From a checkpoint of a small segmentation model: width 192, batches of 384.
Rows from expert 1 of block 3, named by matrix and row number. Rows with one number belong to one neuron. Each number is 128 + 24 x the weight over the matrix's rms, rounded and kept within 0 to 255. All counts start at 0.
# up: expert up (model.blocks.3.mlp.up, 8x384x192), inputs 0-191
# down: expert down (model.blocks.3.mlp.down, 8x192x384, transposed), outputs 0-191
up.159 [128  95 108 128  88 148 124 128 128 128 113 128  47 101  79  78 157 128 102 128 128 128 128 128 128  98 130 148  99 157 128 128 105 128 162 128 128 114 154  61 114 173 128 128 110 179 128 186 128 231  94 130 128 204 128 128 137 128 128 115 193 128  72 128 138  88 128 109 128 128 123 118 136 189 133 128 128 128  61  82 128 110 104 159 154 128 128 121 140 122  70  92 113 159 149 128 198 128 128 128 166  55 128 128 128 128 100 128 128 132 128 128 128 128 128 128 128  93 128 192  61 210  93 128 157  97 128 131 128 176 164  92 128 127  74 177 128  81 158 128 128 128 162 128 128 128  58 128 151 128  66 106 155 144 128 128 128  89 100 128 153 128 238 164  91 204 128 128 107 128 145 116 128 128 128 128 128 133 128  97 128 153 171 128 155 152  67 150 128 150 135 157]
down.159 [179 128  86  88 160 128 128 135 128 128 135 126 198 155 128 128 128 110 128 115 178 128 186  73 128 177 162 128 128 128 128 122 128 124 139 128 112 121  61 128 128 153 128 113  87 141 128 145 128  82 128 128 111 128 128  82 170 121  39 100 165  97 165 128 128 128 128 175 128  96 174 190 128  55 128 128 128 135 128  71  97 128 138 128 128 224 128 128 116 126 128 116 157 128 160 128  78 128 124 128 128 137 128 128 124  97 158 128 104 128 152 195 130 109 128 128 128 163 128 144 174  74 129 205 128 128  61  95 128  57 114 128 128 133 128 128 128 177 128 186 128  99 128 119 104 124 109 128 156 128 128 128  55  83 128 128  57 128 174 170 122 128 104 113 140 128 136 132 128 128  51 114 128  98 144  97 162 128  63 136 128 128 128 128 128 116 153 171 131 128 118 142]
up.160 [162 128 128  91 140 128 128 147 144 128 128 170 126 128 128 137 128 128 149 136 186 128 128 128 128  82 128 128 150 125 128 128 133 102 133 100 128  84 128 128 128 145 119 128 128  95 119 128 128 146 166 128 134 128 193 128 145 163  79 156 128  81 108 123  80 128 128 128 104  98 128 128 104 128 128 128 128 159 128 170 128  84 138 128 161 154 134 134  58 128 128 161 115 128 131 108 112 118 147 128 104 148 128 128 128 121 128 128 128 124 166  59 128 128 128 128 152 128 168 115 128 128  97 117  82 128  84 128 128  79 128 123 128 128 128 117 128 128 129 128 128 128  73 128 119 111 128 128 141 128 179 125 155 169 128 131 166 128 128 128 148 142 128  77 128 130  87 128 107 128 164 181 128 133 128 131 128 108 128 128 128 161 128 128 160 128 128 128 128 135 119 170]
down.160 [152 159 128 159 128 136 128 128  93 128 128  91 128 119 128 128 153 128 179 128 128 139 128 128 133 128 172 128 114 127  90 104 128 179 128 136  93 128 190 125 128 128  85 115 161 130 128 128 128 128 126  80 117  84 102 128 128 128 128  73 128 142 128 175 128 118 128  63 121 128 159 135 110 128 128  74  86 130  98 128 128 128 128 128 128 137 128 128 128 128 128 128 128 158 128 100 110 128 128 103 132 128 104 162 128 128 135  94 128 128  96 128 153 137 128 128 116 162 114 128 100 128 150 169 128  76 128 139 110 128 128 129 128 123 192 128 128 128 133 128  77 128 128  30 128 128 115  96 128 128 128 152 153 128  85 128  77 109 128  94 149 127 142 126 128  83 158 128 128 128 142 128 101 128 157 128 130 103 132 175 128 129 101 128 128 188 128 148 136 128 128 197]
up.161 [ 74 170 114 173 128 122 128 128 128  99 168 186 105 128 112 142 110 128 153 128 143 107 128  81 197 128 135 126 181 128 157 118 128 128 128 128 151 128 101 128 128  65 128 128 111 164 201 128 119 103 175 165 128 167 153 128 128 128 128 128 128 128 128 119 128 128 118 128 128 130 151 128 128 113 109 128  92 103 128 102 128 177 117 128 128 124 174 128 110 128 128 128 128 128 128 128 123 118  75 158 128 128  51 134 128 102 128 134 128  89 128 124 112 197 128 128 128 128 128 128 140 167 128 125 128 128 142 128 128 138 132 128 128 159 160 128 128 128 175 139 128 128 128 128 111 128 128 128 128 117 182 117 113 128 128 128 101  63 170 128 128 157 110 100 128 171 100 128 128  64 128 104  71 169  97 127 128 128 128 128 128 128 185 106 128  90  97 149 128 168 106 128]
down.161 [128 108 131 126 147  83 128 128 128 174 128  27  78 128 128 128 128 169 104 128 104 139 174 124 128 128 128 128 101 167 128 139 128 128 128 128 127 114 103 128 128 178 133 136 128 128 110 128 119 174 131 128 102  65 128 128  78 161 136 128 128 128 128 128 128 175  99 107 128  76 128 128 128 128 134 128 128 186 128 128  85 128 128 191 128 128 122 128 150 128 173 128  81 109 184  83 128 147 128 128 128 128 128 128  84 128 139 124 128 128  74 128 154 128 128 186 128 128 128 128 121 128 182 147 135 128 132  51 128 128 128 128 117  92 128 128 129 122 156  89 103 128 128 105 128 129 101 128 128 128  87 128 101 128 128 128 131 128 128 128 128 128 160 150 157 130 128 128 154 114 128 161 151 128  55 128 128 129 154 158  94 150 128 109 165 122 146 114 137  96  74 128]
up.162 [128 128 128 116 128 128 128  78 128 106 143 128 148 154 128 128 191 128 129 128 128 128 164 128 128 112 116 101 128 128 128 184 113 142 128  99 125 179 128 137 128 128 150 144 156 163 136 128  82 128  66 128  74 169 128 179 128 128 152 128 128 115 128 128 128 128 119 143 207 128 131 128  82 128 137 128 128 128 128 128 128 102 128 128 128 128 128 128 128 128  70 128 141 128  86 128 128 107 168 128 128 128 169 128 114  42 113 128 128  95 204 143 101 128  68 128 128 107 163 128  91 113 127  60 161 128 128 128 157 137 106 128 128 128 128 109  40 203 172  95 128 189 128  77 128 142 132 128 128 128 108 128 128 160  92 128 128 128 128 128 128 148 128 198 130 105  96 166 112 128 128 128 128 128 110 156 128 128 128 117  82 184 158 165 156 128 128 128 186 188 128 133]
down.162 [126 136 128 128 163 137 147 133  99 155 117  97 134  82 124 128 128 128 122 128 128  79 128 133 118 128 128 194 128  97 176 128 142 128 118 128 107 128 128 148  99 128 128 128 128  96 128 145 152 128 145 128 175 128 128 128 116 112 128 128 128  53 146 128  88 146 105 128  83 128 128 128 133  57 128 128 128 128 128  33 128 128 121 138 128 111 128 128 158 161 128 128 128 128 154 128 101 128 128 128  78 128 137 128 128 167 154 117 163 128 128 128 120 128 167 203 128 128 128 128 128 188 128 128  81 154 128 128 128 128 135  88  67 126  37 128 128 128 128 128 128 128  99 128 128 128  78 156 128 114 128 155 128 159 128 128 128 164  72 200 128 128 128  91 128 242 164 128 128 101 128 128 147 128 128 128 156 128 187 128 183 128 128 169 128 128 147 128  70 121  51 128]
up.163 [143 137 128  67 128 128 128 142 128 128 128 128 128  75 128  85 128 128 128 131 128  95 182 132 128 128 128 162 128 128  86  65 128 128 128 118 120 128 128 128 128 128 128 128 128 128  84 160  59 102  89 128 128 128 128 128 128 128 118 128 128 119  99 123 128 128 128 128 128 128 128 130 155 153 150 128 128 133 128  74 128 141 128 128 110 128 117 128 128 128  92 128 158 128 128 128 115 176 128 128 128 128 128 128 108 132 132 128 158 128 128 183  83 127 128 141 143 128 127 126 128 128  89 128 128 128 128 128 128 128 128 120 100 120 139 126 128 128  75 202 128 128 128 128  95 142 122  63 144 128 128 132 112 128 132 128 128 116  74 108 167 128 181 183 128 111 128 148 165  23 148 128 145 184 171 128 128 128 128 128 128 128 128 128 128 128 128 115 128  30 128 128]
down.163 [128 101 107 102 128 128  65 128 128  42  86 129 128 128 177  98 165 128 101 128 128 113 128 128 128 128  97 119 123 128 128 128 128 128 140 128 128 100 128 128 128 166 127 128 127 128 161 113 130 130 128 128 128 128 128 128  95 202  79 128 128 111  71 117 139 128 127 128 128  84 128 128 118  95 128 128 154  45 193 128 128 128 128 131 155 128 128 128 152 128 128  91 115 176 128 128 128 128 162 128 128 128 128 181 171 128 133 128 128 101 128 128 128 130 128 128 128 128 128 111 128  37 128 128 137 128 128 162 145 128 128 123 149 128 128 128 119 128 128 128 128 127 128 180 128 118 154 128 128 128 130 128  82 128  94 128 128  89 128 128 128  99 128 112 128  80 187 128 128 128  42 128 143 128  79 128 128 137 128 170 128 152 140 133 128 174 128 128 128 147 121  61]
up.164 [128 128 127 184 128 128 128  81 128 128 133  91 174 128 128 128 128 150 128 128 126 151  67 128 149 113 104 150 115 128 128 127 201  75 128 128  89 139 128 182 101 187 128 182 128 128 128 128 128 128 128 102 128 137 110 128 128 128  88 116 149 128  92 128 128 128 106 128 128 110 175 104  40  56 128 145  95 128 128 128 125 115 128 148 113 166 130 125 153 128 128 128 128 169 115 107 128 128 102 141 112 144 128 128 152 128 128 145 133 110 128 162 128 155 154 189  92 128 125 128 128 134 198 128 128 128 128 128 172 128 128 144 176 128 128 128 128 128 153 117 167 128  86 192 161 141 205 171 128  74 109 128 128 128 128  58 127 136 128 117  62 164 114 128 138  70 128 128 128 116 124 128 128 182 128 128 128  55 128 128 117 128  59 127 128 128 128 128 112 100 153  86]
down.164 [134 141 128  96  54 144 128 128 148 162 160 128 134 189 128 128 173 128 142 163 128 128 128 119 128 147 128 128 128 166 154  98  60 128 160 128 161 128 128  37 144 128 128 128  94 123 104 192 128 128 128 101 137 128 125 128 173 105 138  98  94 162 175 157 128  90 156 128 128 103 141 155 128 182 128  66 163 128 128 128 149 144 157  72 128  38 113 100  89 128 121 128 169 128 128 143 143 128 128 128 128  76 128  74 163 128 150 148 115 128 128 128 135 126  43 128 134 113 101 128 128 128  83  89 135 154 128  98 126 154 128  23  62 153 159 138 129 128 136 128 141 128 167 126 128  87 128 117 111 184 128 128 158 153 168 179 145 128  78 128 172 128 128  94 107 128 127 143  88  42 152 133 128  15 128 126 128 192 128 105 128 128 128 128 128 128 128 121 121  72 128 128]
up.165 [168 128 128 128 109 140 122 128 154 128 179 128 123 138 128 128 122 117 145 144 146 177 128 161 128 128 134 140 128 129 128 153 128 128 173 135 128 128 128 128 128 128  74 122 128 154 128 128 128 128 128 128 128 140 128 128 133 128 128 128 135 128 128  74 102 117 128 128 124 128 128 128 128 128 128  78 121 128 128 128 128 128 116 128 128 128 128 128 128 128 146 128 128 128 158 122 128  64 154 128 127 157 147 125 128  97 125 128 128 128 154 128 180 128 127 128 128 128 128 115 109 128 128 116 156  68 128 128 118 128 128 128 144 153 109 106 128 128 128 128 128 128 128 123 128 116 128 128 128 104 127 128 128 132 128 124 128 100 128 128 128 138 128 128 128  97 129  82 106 128 147  82 150 151 128 128  78  97 128 128 128 128 128 104 117 129 128 128 144 128 128 128]
down.165 [ 60 159 128 124 138 128 128 128 128 128 114 128 128 118 132 128 128 131 147 128 128 142  85 128 128  94 177 113 128 128 135 128 153 128 111 106 134 133 128 128 128 128 116 129 122 128 164 128 128 149 128 128 128 132 132 128 128 128 128 128 104 109 128 128 156 128 131 131 159 128 145 125 128 128 128 128 128 130 128 128  94 103 128 131 128 145 128 131 128 128 128 103 126 153 128 140 141 128 128 128 128 128 128 128 128 178 153  96 128 169  83 128 128 142 128 128 175 128  94 128 146 128 128 155 103 139 106 126  86 128 128 125  89 128 118 102 128 128 124 128 142 128 145 128 128 153 128 112 128 160  87 129 135 131 140 161  95 160 128 138 128 112 128 128 115 128 128 204 166 128 103 156 128 120 128 128 154 159 128 151 128 128 128 159 135 128 128  95 128 128 101 128]
up.166 [159 128 128 128 128 128 128 128 175 128 128 105 120  97 128 190 137  67  94 127 105 128 128 169 130 128  35 183 128 138 117 128  79 170 138 128 107 116 116 104 171 103 128 128 128 186  59 102 128 128 128 185 128 157 128 166 150 145 128 128 128 128 128 166 102 128 118 128 128 128 128 125 163 128 147 128 107 128 128 128 128 128 136 185 100 124  87 128 129 168 194 123 128 210 166 128 128 128 144 128 116 105 144 119 128 221 128 128  95 119 128 128 128 131 153 128 103 128 128 107  83  39 128 128 165 128 128 128 128 128 126  70 128 128 173 128  83 123 128 136 104 128 128 128 128 127 151 128 128 128 128 101 128 128 126 128 107 128 128 184 154 128 197 142 128 123 185 128 128  82 128 128 128 128 128 102 105 126  85 128  86 128 128 109 153 128 111 147 128 128 128  53]
down.166 [128 161 155 140 128 128 128 128 128 128 128 190 128 134 128 128 128 128 128  68 204 111 128  43 128 144  71  97 136 128 169 128 101 216 128 139 128 128  72 119 129 168  99 128 101 106 128 207  74 128 128 124 128  73  99 128 128  99  71 128 141 128 145 128 166 158 109 128 128 103 128 120 128 140 128 116  98  78 106  46 128 174 128 128 103 199 176 141 128 170 128 111 134 128 169 101  85 110  90 128 179 128  23 105 163 128 128 119 169 100 128 122  99 128 189 128 132 128  83 128 128 128 128 157 128 119 150 116 130 209 233 128 128 114 128 110 128 198 148 128 128 156 128 114 128 128 128 113 163 128 128 159 128 144 192  90  80  94 168 129 160 128 128 149 122 101 107  75 128 128 167 128 128  64 140 128 128 128 129 128 128 128 128 128 124  79 156 128 139 128 128 113]